python train.py --moe="soft" --conv_stem=false --residual_init="none" --one_sided=false --adamw_lr_other_params=0.0019 --lr_schedule="cosine_restarts" --weight_decay=0.3 --adamw_weight_decay_other_params=0.05
Rows from block 3 of a small image classifier, named by matrix and row number. Rows with one number within an expert belong to one neuron, the router's apart. Each number is 200 + 30 x the weight over its row's rms, rounded and kept within 0 to 999. All counts start at 0.
After each expert's rows are labels from the 100 images, of 14848, where the router gives the expert most weight on average: "strongest on" is what is common among them. Only what is clearly more common there than usual is listed. The data: procedural textures in two colours, tilted and lit.
# router: slot weights (model.blocks.3.mlp.router.weight, 16x320, trained with AdamW), inputs 128-191
# up: expert up (model.blocks.3.mlp.up, 8x320x320), inputs 128-191
# down: expert down (model.blocks.3.mlp.down, 8x320x320, transposed), outputs 128-191

# expert 5
router.10,188,246,161,220,153,193,188,213,219,174,228,200,162,202,191,203,174,159,260,115,213,235,192,184,235,196,150,153,228,176,215,266,166,231,199,223,205,193,237,137,230,256,221,209,214,207,190,202,209,191,189,144,189,234,171,220,164,237,220,210,169,128,180,205
router.11,172,184,205,163,161,152,162,182,189,151,294,192,211,226,205,142,210,164,166,220,203,221,264,188,206,192,242,211,192,225,194,203,198,207,196,256,203,206,218,159,245,201,253,239,179,244,177,231,225,176,212,215,192,222,253,207,209,186,203,184,213,181,170,157
up.0,229,129,224,173,175,253,268,273,185,221,210,182,179,210,169,228,218,155,222,190,180,226,204,163,182,229,197,186,197,222,226,201,162,209,169,209,244,239,237,207,197,181,258,198,193,170,192,239,175,203,186,240,132,135,184,209,181,222,169,193,209,214,203,231
down.0,156,179,215,186,206,176,233,199,142,216,166,183,150,243,240,184,135,280,217,193,239,119,244,234,197,224,149,215,235,189,235,207,193,155,200,238,193,187,177,186,196,208,185,208,243,175,204,177,188,226,169,228,178,195,177,147,245,216,152,222,179,176,199,250
up.1,179,200,155,177,203,211,184,232,194,198,217,175,230,207,157,210,184,165,196,195,178,200,260,205,217,205,218,150,171,215,146,209,219,198,150,191,207,147,231,157,198,257,150,222,216,127,242,168,196,167,198,240,200,210,206,202,196,167,178,198,159,189,226,198
down.1,192,176,164,271,190,220,172,212,213,212,262,198,173,232,206,187,188,229,199,229,176,195,196,205,228,175,213,242,258,199,196,199,210,192,190,221,225,209,207,181,220,158,201,155,240,218,193,260,193,257,179,184,144,126,183,154,196,176,155,214,189,245,191,158
up.2,149,178,222,232,219,191,216,183,162,177,188,221,250,212,191,210,199,199,213,167,155,188,237,215,245,179,154,144,188,167,210,179,205,199,166,242,230,192,171,202,226,167,157,217,160,164,217,230,232,144,221,274,264,259,195,153,239,214,187,190,178,256,256,224
down.2,253,217,199,253,237,215,202,210,185,265,228,183,232,227,180,244,215,177,191,176,190,222,142,224,165,182,188,176,191,223,185,200,256,180,217,154,178,231,176,156,220,198,224,239,198,268,208,193,168,231,248,212,164,193,164,225,213,254,284,153,239,215,188,183
up.3,175,232,203,226,173,144,184,213,186,152,245,217,183,235,238,175,199,202,216,249,219,204,183,213,203,222,145,231,186,198,244,215,238,245,167,203,252,157,151,193,248,163,156,152,167,224,197,200,134,188,172,224,224,188,173,242,178,176,128,220,263,230,188,205
down.3,191,164,181,153,208,206,216,207,241,185,217,215,185,210,209,218,189,224,184,221,181,279,182,223,228,163,228,123,270,145,186,236,196,201,212,220,200,212,250,236,226,214,204,198,218,181,156,214,171,236,153,249,206,231,127,212,207,191,191,196,226,214,173,228
up.4,167,202,177,177,194,158,177,224,203,216,179,196,164,188,160,240,215,190,226,200,241,187,242,200,214,225,242,150,208,268,247,219,185,252,197,146,188,205,213,177,153,188,199,206,200,231,226,234,186,251,146,172,172,175,172,198,211,189,247,185,204,116,191,164
down.4,218,200,201,181,265,183,224,205,256,220,169,211,198,178,228,153,294,195,219,220,220,202,245,233,225,233,221,232,219,201,179,253,217,181,180,224,226,207,191,220,189,204,204,204,232,192,131,192,182,165,185,249,221,183,241,205,197,135,192,266,205,175,207,212
up.5,197,189,181,179,186,224,240,211,251,236,196,202,233,163,257,196,206,192,205,202,180,185,152,188,174,199,202,180,224,196,183,124,220,151,186,150,198,164,181,243,200,172,228,148,244,213,225,234,158,151,205,251,167,209,211,147,236,125,196,209,207,194,235,246
down.5,206,167,219,219,210,212,184,193,193,195,213,248,156,265,139,254,212,242,218,190,159,196,165,223,180,214,166,211,213,200,210,213,212,165,213,203,174,217,207,211,208,139,236,208,174,167,221,225,179,233,209,215,190,175,206,205,162,173,220,187,150,230,264,208
strongest on: striped

# expert 1
router.2,221,109,205,209,186,190,206,150,231,207,209,140,262,182,218,207,198,221,176,220,170,164,207,123,208,237,197,213,180,158,156,194,214,205,173,162,165,145,176,203,184,236,213,194,220,191,189,246,193,167,170,189,145,203,201,204,230,192,230,174,199,203,229,233
router.3,244,164,177,229,166,229,227,207,226,175,270,166,185,146,219,187,185,211,200,193,202,200,209,144,249,208,160,186,197,152,173,224,232,163,213,186,209,172,176,174,254,247,214,179,262,209,205,175,211,152,251,188,164,223,174,240,187,221,233,247,215,236,158,243
up.0,181,176,237,213,175,201,196,191,241,169,231,253,159,226,193,223,154,207,167,180,217,245,216,236,198,231,210,200,175,206,182,202,193,202,219,202,213,207,154,173,240,226,191,206,218,217,220,181,190,217,192,193,166,253,139,205,202,181,181,211,205,258,180,185
down.0,171,222,244,169,226,158,142,211,197,194,180,198,221,221,146,221,200,171,178,232,195,201,222,236,214,215,218,236,253,203,188,158,187,211,246,207,199,168,191,262,214,193,223,163,256,213,237,184,199,202,170,175,211,228,176,225,191,174,167,105,207,201,263,204
up.1,215,227,228,196,214,176,201,160,188,185,161,158,223,208,191,211,218,195,151,248,198,184,167,146,234,215,217,166,193,204,204,253,197,223,204,197,220,192,199,213,211,228,229,232,191,214,150,175,204,208,206,254,224,193,204,209,210,171,176,285,161,158,145,204
down.1,211,198,195,226,225,196,158,214,193,174,205,165,219,171,238,212,195,183,231,154,224,217,231,225,104,210,190,234,182,189,195,192,218,165,179,159,214,201,192,231,133,249,162,219,248,189,225,231,228,201,224,173,265,243,183,208,156,193,225,137,225,190,247,224
up.2,185,204,226,185,164,221,205,196,266,179,152,207,161,220,193,143,179,275,276,187,179,222,192,240,162,216,178,197,172,194,194,253,212,246,185,157,163,212,245,232,242,126,223,209,200,210,190,168,200,193,203,164,167,137,249,189,183,186,206,201,168,161,210,154
down.2,133,172,219,199,212,222,208,204,247,176,226,196,177,220,172,182,191,169,200,211,229,164,172,194,196,192,200,208,196,168,197,201,224,203,284,204,180,211,226,183,214,232,179,174,215,185,217,192,224,249,186,220,277,165,238,204,174,205,194,232,214,204,191,198
up.3,215,157,216,221,206,195,227,169,250,183,210,173,267,213,209,234,226,222,176,201,196,231,151,147,136,257,208,178,216,235,207,169,244,271,244,201,151,195,214,185,181,191,186,202,170,247,236,251,196,231,208,203,187,200,180,211,200,185,199,180,260,217,211,125
down.3,224,258,191,209,157,179,223,198,125,196,198,220,150,228,170,174,180,134,186,204,244,163,194,240,226,175,263,197,194,177,184,197,217,208,171,210,167,176,180,190,201,205,173,229,227,215,236,177,205,217,187,196,154,198,206,213,231,195,233,239,183,138,246,228
up.4,218,209,211,196,192,249,232,231,217,168,252,229,201,152,219,177,199,202,222,196,240,173,228,241,217,122,186,204,241,225,228,218,180,184,211,200,218,193,194,149,190,193,147,209,221,226,199,208,145,197,188,211,154,149,206,170,195,176,155,159,243,215,178,233
down.4,225,268,137,189,221,206,183,212,190,152,193,211,196,214,175,167,216,194,194,207,177,237,203,177,174,213,204,153,250,277,208,212,191,198,233,153,248,180,268,178,225,248,126,270,225,202,173,210,205,178,189,190,188,184,197,211,259,180,171,210,126,170,150,203
up.5,207,165,205,120,197,154,203,288,187,194,208,148,204,256,181,231,175,200,228,244,197,218,201,177,238,234,193,208,198,177,185,161,148,171,190,228,181,190,202,192,170,211,205,162,214,233,192,197,160,226,195,185,192,149,176,166,209,219,210,222,208,212,228,222
down.5,178,178,168,237,243,206,147,198,228,198,172,190,196,218,193,175,232,175,216,201,185,200,202,211,201,184,158,245,252,172,185,248,168,220,208,206,196,195,169,222,200,168,209,193,205,200,201,212,252,143,166,180,216,227,165,198,150,194,238,215,201,188,228,219
strongest on: coarse scale; speckled; veined; ground colour: yellow

# expert 4
router.8,177,152,228,215,155,210,196,211,207,183,218,225,172,194,200,193,231,220,185,187,241,158,265,215,200,163,218,183,191,256,193,195,187,212,211,212,218,213,144,199,244,191,167,226,211,259,201,209,221,177,144,176,132,220,192,239,199,166,265,161,168,236,217,194
router.9,165,159,256,190,154,210,222,186,220,241,212,212,200,182,194,163,180,219,172,200,217,124,250,235,223,158,203,238,184,264,222,184,199,218,215,256,176,215,148,214,209,168,182,206,149,249,152,216,236,228,151,223,178,255,244,215,176,155,190,160,169,207,236,174
up.0,200,204,179,175,168,180,201,230,174,181,244,185,255,202,170,231,188,151,185,180,233,209,179,200,171,221,212,211,241,176,225,224,166,222,184,223,197,139,172,229,190,209,213,213,203,148,149,247,151,183,178,236,194,253,227,176,213,201,240,216,218,205,167,163
down.0,204,214,241,180,203,232,225,210,164,142,205,205,241,232,198,173,206,224,159,203,217,139,171,210,206,206,219,219,221,202,256,211,220,209,138,167,196,248,203,186,241,201,237,210,184,154,206,185,148,238,230,232,178,211,259,156,150,229,197,205,200,217,200,175
up.1,195,218,180,215,260,195,214,167,180,224,147,211,200,188,218,222,169,223,179,229,139,198,217,182,170,202,197,173,178,176,193,157,197,150,194,224,173,203,164,165,253,232,215,166,127,218,220,218,208,221,191,224,204,151,201,221,219,165,155,240,147,169,158,257
down.1,166,223,228,232,168,186,185,215,161,207,210,206,159,174,215,153,207,180,177,168,211,162,214,187,240,213,220,220,153,251,160,163,205,224,211,233,160,148,208,243,168,164,210,184,195,187,213,204,205,224,172,187,265,191,217,225,159,256,174,211,208,156,179,125
up.2,257,233,183,188,212,209,188,201,181,171,229,179,232,211,224,203,225,189,163,195,214,214,186,206,270,203,251,262,199,156,149,178,222,193,165,243,211,231,168,226,201,245,250,235,165,199,218,196,226,203,231,190,182,228,208,187,250,173,218,236,248,173,215,184
down.2,213,208,261,272,193,204,158,240,222,191,152,250,230,172,239,172,221,200,161,235,261,143,227,161,187,169,172,199,223,201,221,155,207,235,155,197,185,178,188,155,235,173,193,181,186,186,213,230,172,218,216,191,202,178,244,167,197,161,174,254,192,168,227,203
up.3,232,185,199,174,189,202,211,156,168,252,161,209,186,174,174,176,228,192,252,170,228,242,198,197,207,185,222,157,198,233,120,234,248,159,211,196,207,165,247,225,175,216,253,202,122,167,197,243,199,215,224,147,206,217,242,186,194,179,237,235,254,207,141,182
down.3,191,178,232,236,245,213,147,203,164,166,173,217,207,167,178,157,193,203,233,169,213,232,222,185,218,194,193,255,201,239,205,199,165,228,174,164,220,226,190,174,188,217,233,243,231,214,114,210,208,187,192,184,242,155,207,214,218,230,197,217,198,156,215,205
up.4,304,179,169,168,193,225,183,233,241,190,180,205,225,185,174,163,192,201,214,185,204,211,209,226,148,214,166,207,214,206,188,182,203,185,163,198,207,248,212,227,194,192,176,201,206,235,202,220,153,151,201,174,279,199,189,158,236,190,156,172,221,194,200,244
down.4,122,197,274,197,171,255,218,208,242,224,209,201,193,236,154,161,221,202,221,249,219,220,159,191,210,175,220,174,159,224,206,202,248,258,115,202,177,255,241,138,187,288,194,154,197,200,203,183,229,230,191,191,200,177,213,203,173,245,227,169,142,251,185,198
up.5,195,237,196,223,254,259,166,200,215,169,182,216,225,197,212,210,207,153,143,177,175,222,145,175,205,153,163,187,189,215,191,216,205,190,223,209,198,128,265,209,241,241,229,247,199,221,182,196,208,199,204,185,233,227,191,182,195,192,204,221,210,193,172,201
down.5,227,228,221,203,191,180,237,183,190,219,214,188,188,213,194,171,263,235,197,162,203,212,218,202,192,214,177,125,179,251,164,177,160,228,182,116,118,169,176,165,228,181,229,111,160,204,188,219,194,175,205,199,274,158,184,174,164,211,204,180,197,198,176,173
strongest on: coarse scale; green; ground colour: teal; ground colour: green

# expert 6
router.12,223,219,196,173,229,167,230,231,190,240,163,167,238,199,190,179,188,228,207,247,163,187,219,194,198,195,166,213,184,136,205,183,228,204,181,236,200,181,235,210,171,221,189,208,221,227,137,229,223,193,208,230,266,222,212,144,124,158,139,170,174,131,197,185
router.13,206,213,207,211,217,193,282,157,195,243,139,221,195,222,183,192,175,190,220,248,176,198,206,201,181,213,212,238,229,155,251,140,215,185,206,166,194,198,222,171,154,239,210,179,252,169,226,221,203,217,244,228,237,178,193,165,182,195,169,165,170,227,194,168
up.0,146,232,178,242,199,239,249,234,211,239,136,176,237,221,210,138,234,250,186,212,149,206,206,209,242,229,269,172,150,124,163,244,183,199,165,188,225,173,226,244,191,192,151,196,192,232,225,239,208,203,188,183,177,239,218,209,199,141,199,170,144,200,197,179
down.0,242,162,140,161,220,156,183,218,184,237,233,178,217,204,193,201,215,220,178,229,175,154,209,238,206,173,244,159,188,234,164,218,252,230,215,233,176,201,199,171,216,208,154,188,211,231,196,211,207,192,240,217,161,173,188,202,288,195,197,141,162,158,242,236
up.1,245,174,194,205,208,205,192,151,205,123,175,195,197,160,247,185,246,145,172,172,197,199,235,168,203,247,207,169,213,151,184,244,195,253,191,200,236,174,250,236,214,229,244,163,207,170,224,188,227,244,209,161,246,227,221,170,213,200,179,172,164,205,176,204
down.1,173,225,237,242,220,138,209,218,197,194,172,250,162,210,177,235,180,224,182,201,176,204,184,206,200,172,190,183,160,168,176,179,200,181,163,183,156,224,203,236,142,234,240,232,178,173,148,219,198,201,152,189,181,207,215,199,162,168,119,182,213,210,205,181
up.2,188,182,152,203,232,206,140,222,165,147,188,206,151,261,180,256,184,167,200,171,243,229,195,280,193,177,167,227,185,191,165,265,202,161,192,160,172,178,199,187,262,235,208,204,188,202,189,178,145,187,201,171,207,203,171,240,173,216,184,170,244,209,191,201
down.2,183,206,206,231,206,222,234,227,232,146,264,169,245,210,189,182,177,203,162,182,217,191,229,237,155,227,237,174,195,209,230,153,201,166,221,168,189,193,137,202,159,221,133,194,163,177,222,279,233,165,212,195,161,158,163,244,226,139,159,219,222,193,243,186
up.3,218,211,195,212,192,220,191,213,206,223,151,183,231,122,205,198,164,221,187,220,180,216,176,194,207,196,203,224,140,208,249,159,202,205,177,196,186,201,136,163,189,170,169,171,215,169,161,198,212,241,174,148,208,211,220,171,218,220,194,188,186,179,180,235
down.3,268,205,165,208,176,221,180,220,216,226,176,239,188,220,209,174,215,195,230,226,189,243,196,183,178,163,240,207,177,216,226,170,229,137,185,219,158,201,247,175,180,163,210,207,204,199,202,178,194,195,177,150,229,186,225,195,228,248,241,235,240,226,218,152
up.4,231,172,184,230,188,237,230,219,171,228,182,231,240,170,218,185,213,210,153,260,188,204,189,171,195,174,177,140,194,201,206,241,214,201,195,207,242,192,196,210,194,206,179,229,150,242,188,156,195,213,172,232,212,215,175,128,205,229,224,259,191,206,201,158
down.4,167,194,207,217,189,283,87,189,188,151,157,235,191,183,133,123,226,214,183,189,229,168,215,204,185,213,188,201,221,164,213,207,190,194,200,143,225,225,210,142,188,193,220,197,204,192,174,234,256,205,209,188,212,158,197,199,257,247,224,157,212,260,201,229
up.5,176,220,191,134,223,205,190,192,164,177,204,166,274,213,188,242,275,236,236,205,204,201,226,246,179,199,240,228,208,279,178,153,213,207,214,222,169,236,213,238,235,216,185,208,167,211,141,151,219,200,233,250,193,170,226,198,256,166,204,182,137,219,186,219
down.5,195,197,232,220,189,227,167,224,169,215,189,207,139,145,206,140,205,200,218,189,210,182,185,184,228,241,220,310,189,198,235,139,196,185,217,188,233,264,167,192,198,161,156,157,175,179,166,239,190,242,214,185,181,207,239,196,234,243,244,145,150,202,237,171
strongest on: red; wood; pattern colour: red

# expert 3
router.6,198,183,200,206,194,168,175,215,250,201,177,193,228,232,173,239,213,177,217,170,222,196,243,199,187,243,256,228,175,211,220,190,131,244,180,170,205,209,189,233,188,170,213,165,249,172,202,159,242,231,180,217,168,222,162,182,225,206,209,164,235,224,190,158
router.7,229,188,158,216,246,181,184,219,258,180,192,164,181,244,197,182,182,237,273,197,250,206,195,211,248,180,210,218,168,201,244,210,209,226,204,227,202,169,177,195,232,197,208,159,185,206,165,175,182,175,175,207,160,216,163,215,226,209,228,147,198,222,166,246
up.0,202,204,184,138,174,187,221,193,182,225,216,165,189,199,202,117,194,281,123,182,205,160,182,181,205,269,196,225,158,227,175,172,178,193,145,185,208,177,166,203,184,171,218,155,226,180,231,203,230,132,164,212,180,193,176,184,194,180,158,266,219,131,260,238
down.0,206,214,214,231,198,203,207,197,194,214,191,200,207,154,231,172,242,217,182,231,184,230,233,237,224,162,202,139,212,201,195,177,149,148,190,220,200,171,201,208,163,208,206,190,226,196,253,195,234,237,211,213,195,168,225,205,186,186,126,160,222,174,155,164
up.1,151,209,161,175,181,246,184,221,167,237,219,188,162,183,195,231,183,216,202,157,189,232,187,157,215,248,173,190,186,210,205,220,176,189,148,159,238,182,166,182,212,235,209,206,166,195,197,237,161,261,223,135,214,211,258,164,175,254,208,215,192,215,213,159
down.1,217,220,201,230,230,190,193,224,184,181,211,228,220,199,170,209,137,232,159,214,206,238,203,129,245,217,208,216,190,229,176,128,223,176,191,225,205,234,210,206,196,125,192,168,189,214,247,208,229,191,229,224,184,246,238,218,205,145,227,231,220,210,187,182
up.2,171,157,210,189,223,183,128,170,236,190,217,267,201,172,178,196,245,197,200,186,204,165,219,266,194,198,210,227,178,193,174,219,259,160,174,188,214,181,202,235,216,181,208,230,232,226,221,198,193,170,193,171,208,231,160,163,208,172,170,188,171,215,214,166
down.2,213,134,187,201,164,225,268,237,168,214,207,171,222,174,169,191,206,215,215,187,138,227,192,198,219,201,217,179,212,160,238,219,204,173,233,202,258,207,129,203,204,264,185,152,180,202,207,243,220,173,224,237,240,146,145,206,255,206,188,248,251,144,200,190
up.3,245,168,150,160,220,165,154,198,231,207,210,166,279,214,200,234,197,178,165,238,226,179,138,225,206,211,235,170,169,212,187,194,240,199,173,263,234,196,149,107,186,194,157,204,203,167,178,179,186,168,209,208,226,228,173,188,241,228,172,292,199,192,241,191
down.3,208,185,199,140,243,181,164,244,217,160,181,229,198,212,173,171,221,238,150,176,227,171,231,191,202,187,209,193,189,196,288,176,201,183,226,203,195,145,220,190,196,205,244,201,192,208,211,202,156,173,201,130,118,166,193,172,235,244,251,247,218,202,170,137
up.4,203,203,132,166,194,200,193,204,163,231,158,212,228,173,240,157,164,171,127,250,187,147,205,159,205,229,204,197,187,210,253,141,219,216,190,256,226,247,220,173,223,165,165,262,200,177,190,156,162,195,159,226,171,233,242,200,164,172,221,184,189,163,201,248
down.4,211,215,148,222,243,169,172,178,198,241,200,193,172,237,195,247,206,222,278,239,171,211,159,242,210,215,156,233,175,196,191,167,176,197,206,131,212,195,200,171,238,178,237,199,220,227,192,209,202,166,229,201,267,165,236,204,173,226,194,225,221,217,186,194
up.5,127,149,178,114,230,205,138,265,221,203,250,237,213,170,214,228,180,209,179,172,186,143,197,182,169,274,196,190,214,177,188,183,172,202,197,257,184,235,232,157,166,251,176,223,212,199,199,189,203,160,208,172,195,161,221,251,214,151,211,209,191,175,190,188
down.5,191,230,224,217,198,149,170,185,168,305,150,180,150,174,199,241,228,187,182,188,173,200,183,209,222,182,232,157,244,214,266,232,216,211,198,190,188,174,163,184,168,179,229,199,169,220,172,201,170,229,237,227,167,192,163,234,189,231,256,223,200,167,175,183
strongest on: fine scale; crosshatched

# expert 2
router.4,256,232,154,188,188,165,189,187,201,163,219,207,238,187,149,224,217,144,171,203,223,254,256,213,240,216,228,225,180,142,220,183,160,258,193,193,210,166,180,193,204,235,195,177,177,194,200,210,253,168,216,203,166,165,214,267,252,194,228,208,245,218,205,225
router.5,222,182,219,153,216,228,197,173,190,204,240,204,207,159,186,241,224,192,198,233,270,283,251,151,156,200,170,212,241,191,209,186,147,237,137,143,182,186,214,209,171,190,175,151,176,240,180,202,237,209,220,192,186,209,202,209,236,183,202,176,232,162,208,201
up.0,223,232,227,189,217,164,234,188,175,250,164,163,236,183,192,176,222,185,176,283,216,186,199,220,228,209,216,173,202,192,184,203,266,183,198,221,170,173,206,178,169,223,211,169,184,187,174,203,265,214,186,252,172,192,229,232,257,194,209,167,198,182,167,230
down.0,163,170,188,203,217,172,198,200,157,175,163,176,190,221,193,213,184,224,233,197,177,260,212,167,197,167,165,145,172,166,216,187,228,209,275,149,211,170,213,249,206,144,221,234,204,169,174,243,193,197,209,183,176,166,233,190,215,223,235,193,208,225,173,175
up.1,209,244,179,196,235,237,198,223,193,211,219,219,168,208,198,197,227,170,163,179,216,199,180,155,194,161,203,260,163,221,211,209,164,190,193,230,175,224,173,193,129,176,201,179,219,234,197,222,195,198,205,196,135,236,176,216,160,230,221,221,189,249,195,246
down.1,139,230,229,232,163,197,186,169,193,161,234,189,237,190,193,245,201,198,212,189,163,211,151,211,131,208,206,197,187,140,165,218,218,245,150,190,161,181,158,179,150,228,157,237,210,176,214,196,203,183,223,192,173,188,200,207,218,185,212,175,208,199,203,174
up.2,234,196,202,156,226,211,227,205,190,187,113,92,229,195,189,217,217,212,174,181,222,165,179,205,148,208,280,221,181,179,193,192,218,231,199,142,126,187,214,193,222,209,236,233,168,200,174,227,228,217,191,235,203,217,203,239,193,218,202,215,207,256,208,149
down.2,217,182,156,251,228,180,235,216,180,241,269,196,204,162,249,192,214,196,219,246,199,251,135,173,231,179,179,148,176,131,194,189,203,161,236,165,207,200,145,195,171,183,217,200,203,129,157,215,178,180,176,181,199,239,148,207,204,219,176,243,220,238,202,196
up.3,203,199,161,196,195,198,180,226,218,162,174,236,189,210,176,176,257,255,165,184,209,189,157,240,207,126,191,173,174,212,184,210,192,192,179,224,163,230,231,199,142,183,207,225,265,185,243,193,202,189,224,199,214,208,236,190,235,175,189,252,150,208,228,149
down.3,207,231,214,121,249,190,199,180,247,241,248,148,227,177,210,181,183,195,194,199,199,224,221,242,178,189,186,188,208,149,172,203,212,209,164,199,180,178,255,226,177,186,205,176,197,186,167,207,214,191,188,229,190,231,159,264,235,202,209,228,178,184,178,223
up.4,147,232,195,171,229,146,220,206,216,219,147,248,192,198,187,179,221,195,207,250,172,214,187,211,228,176,226,225,263,161,181,181,201,222,170,239,190,178,224,202,229,171,205,150,233,172,180,190,124,212,227,195,210,175,204,202,236,209,158,268,229,215,285,202
down.4,226,201,186,245,181,180,151,221,192,182,159,176,171,158,203,216,167,204,214,167,235,215,207,233,174,161,233,173,234,207,227,239,151,271,184,187,227,166,224,175,202,155,158,203,205,180,178,206,163,213,223,215,210,208,228,180,175,200,214,186,228,202,151,209
up.5,237,186,169,217,199,207,231,196,205,243,208,202,306,182,219,166,252,268,222,210,193,223,202,251,205,172,232,231,214,183,186,214,271,207,165,221,160,256,213,178,195,226,189,203,180,206,198,211,197,173,236,236,160,194,158,177,174,215,183,204,206,199,212,260
down.5,173,154,169,221,165,207,191,175,205,178,184,217,177,228,198,194,167,108,219,184,154,199,225,239,193,179,161,138,201,194,215,240,157,220,150,199,176,181,244,212,196,210,201,203,200,217,161,141,159,258,229,196,212,196,214,222,222,141,176,186,136,203,192,225
strongest on: striped

# expert 7
router.14,210,237,237,227,182,187,169,237,224,190,210,233,178,124,195,238,151,224,153,136,148,195,236,211,198,200,187,225,173,221,184,193,232,221,182,240,238,178,183,140,229,190,202,228,210,210,210,220,177,226,147,210,209,228,196,227,183,249,198,185,254,207,144,214
router.15,193,246,212,203,204,185,212,218,181,181,256,194,192,191,182,198,190,187,173,172,209,245,205,201,205,179,226,181,194,193,194,180,207,231,198,244,196,237,185,159,212,190,204,181,202,174,172,204,198,242,193,194,270,222,184,181,216,213,213,191,244,221,181,158
up.0,225,183,206,230,165,224,240,170,183,209,255,203,173,214,198,253,184,219,191,229,266,165,179,193,191,159,160,223,159,182,226,181,195,185,233,208,243,226,214,138,270,183,167,248,160,202,242,229,179,239,192,158,154,240,210,211,218,188,214,263,219,188,187,180
down.0,173,229,195,137,222,242,187,214,190,171,187,214,261,213,189,181,206,161,228,178,183,248,188,184,158,154,203,220,218,232,189,181,254,132,157,226,139,227,169,200,218,217,228,152,220,205,121,160,197,167,181,168,232,172,145,226,155,217,219,162,242,197,223,210
up.1,246,179,214,181,238,244,174,208,208,172,143,167,269,229,216,157,236,182,193,188,168,175,190,159,195,188,232,151,235,217,290,185,172,236,171,201,206,221,249,227,211,226,184,275,194,198,219,209,192,214,217,185,208,171,175,202,160,211,161,214,196,227,172,203
down.1,218,266,199,239,210,166,188,195,223,166,179,210,224,179,163,166,184,186,195,176,192,204,150,203,206,181,138,141,197,167,184,252,184,172,240,188,182,231,151,253,182,216,190,252,176,218,229,206,212,199,196,222,150,209,206,154,190,227,209,163,220,236,194,161
up.2,223,194,180,189,233,227,221,173,237,180,227,243,202,154,180,197,215,159,230,181,230,187,195,188,207,179,210,153,201,198,227,224,266,178,156,243,252,197,206,290,144,251,242,181,180,186,200,180,192,161,138,183,220,189,182,154,177,193,215,257,245,215,193,252
down.2,198,279,182,210,187,198,166,207,178,208,254,177,200,189,232,190,173,211,239,195,162,190,235,183,180,189,188,233,232,192,150,255,150,176,199,172,172,181,191,158,200,229,237,160,174,229,171,191,218,230,203,230,158,166,236,206,168,221,225,186,172,223,242,210
up.3,220,201,193,195,227,215,198,237,209,193,225,221,231,192,196,233,211,193,173,241,191,193,181,173,212,211,195,177,260,175,235,193,178,187,232,224,227,192,170,194,199,193,278,188,168,200,144,167,166,202,203,191,207,222,204,201,281,220,213,161,294,187,218,208
down.3,201,205,199,221,255,239,214,205,199,212,222,215,200,217,201,208,211,236,199,151,262,118,241,218,189,175,238,247,166,223,205,225,215,208,184,190,178,187,184,159,200,232,189,212,167,159,201,220,197,208,221,210,170,185,197,204,181,204,197,204,162,211,198,178
up.4,267,187,179,188,245,218,176,214,244,204,217,193,166,219,153,181,167,252,205,201,225,179,171,194,243,191,197,208,193,202,192,220,182,191,185,141,204,185,190,219,180,189,203,306,208,213,208,209,169,228,183,212,262,179,186,210,151,260,224,226,200,260,199,193
down.4,231,191,278,210,197,147,187,174,223,245,188,178,236,270,215,161,234,201,203,206,212,247,234,182,182,166,182,210,171,230,191,234,212,207,187,267,224,260,139,156,222,265,218,209,161,196,189,238,211,148,201,207,208,189,220,217,190,228,198,181,193,220,188,213
up.5,200,256,198,201,186,169,227,239,214,197,218,184,192,186,149,201,187,236,177,217,155,232,205,183,198,232,247,159,216,251,200,217,170,165,174,202,140,221,183,208,109,174,208,201,241,210,206,144,212,225,227,191,190,178,168,212,166,259,266,181,201,199,219,196
down.5,248,176,198,193,145,203,183,196,207,210,224,206,152,209,189,222,179,177,227,185,223,217,202,229,243,134,209,204,214,123,216,183,184,182,194,190,255,209,275,176,249,233,206,216,174,189,207,233,152,219,181,214,205,229,214,205,220,233,176,145,177,222,181,176
strongest on: striped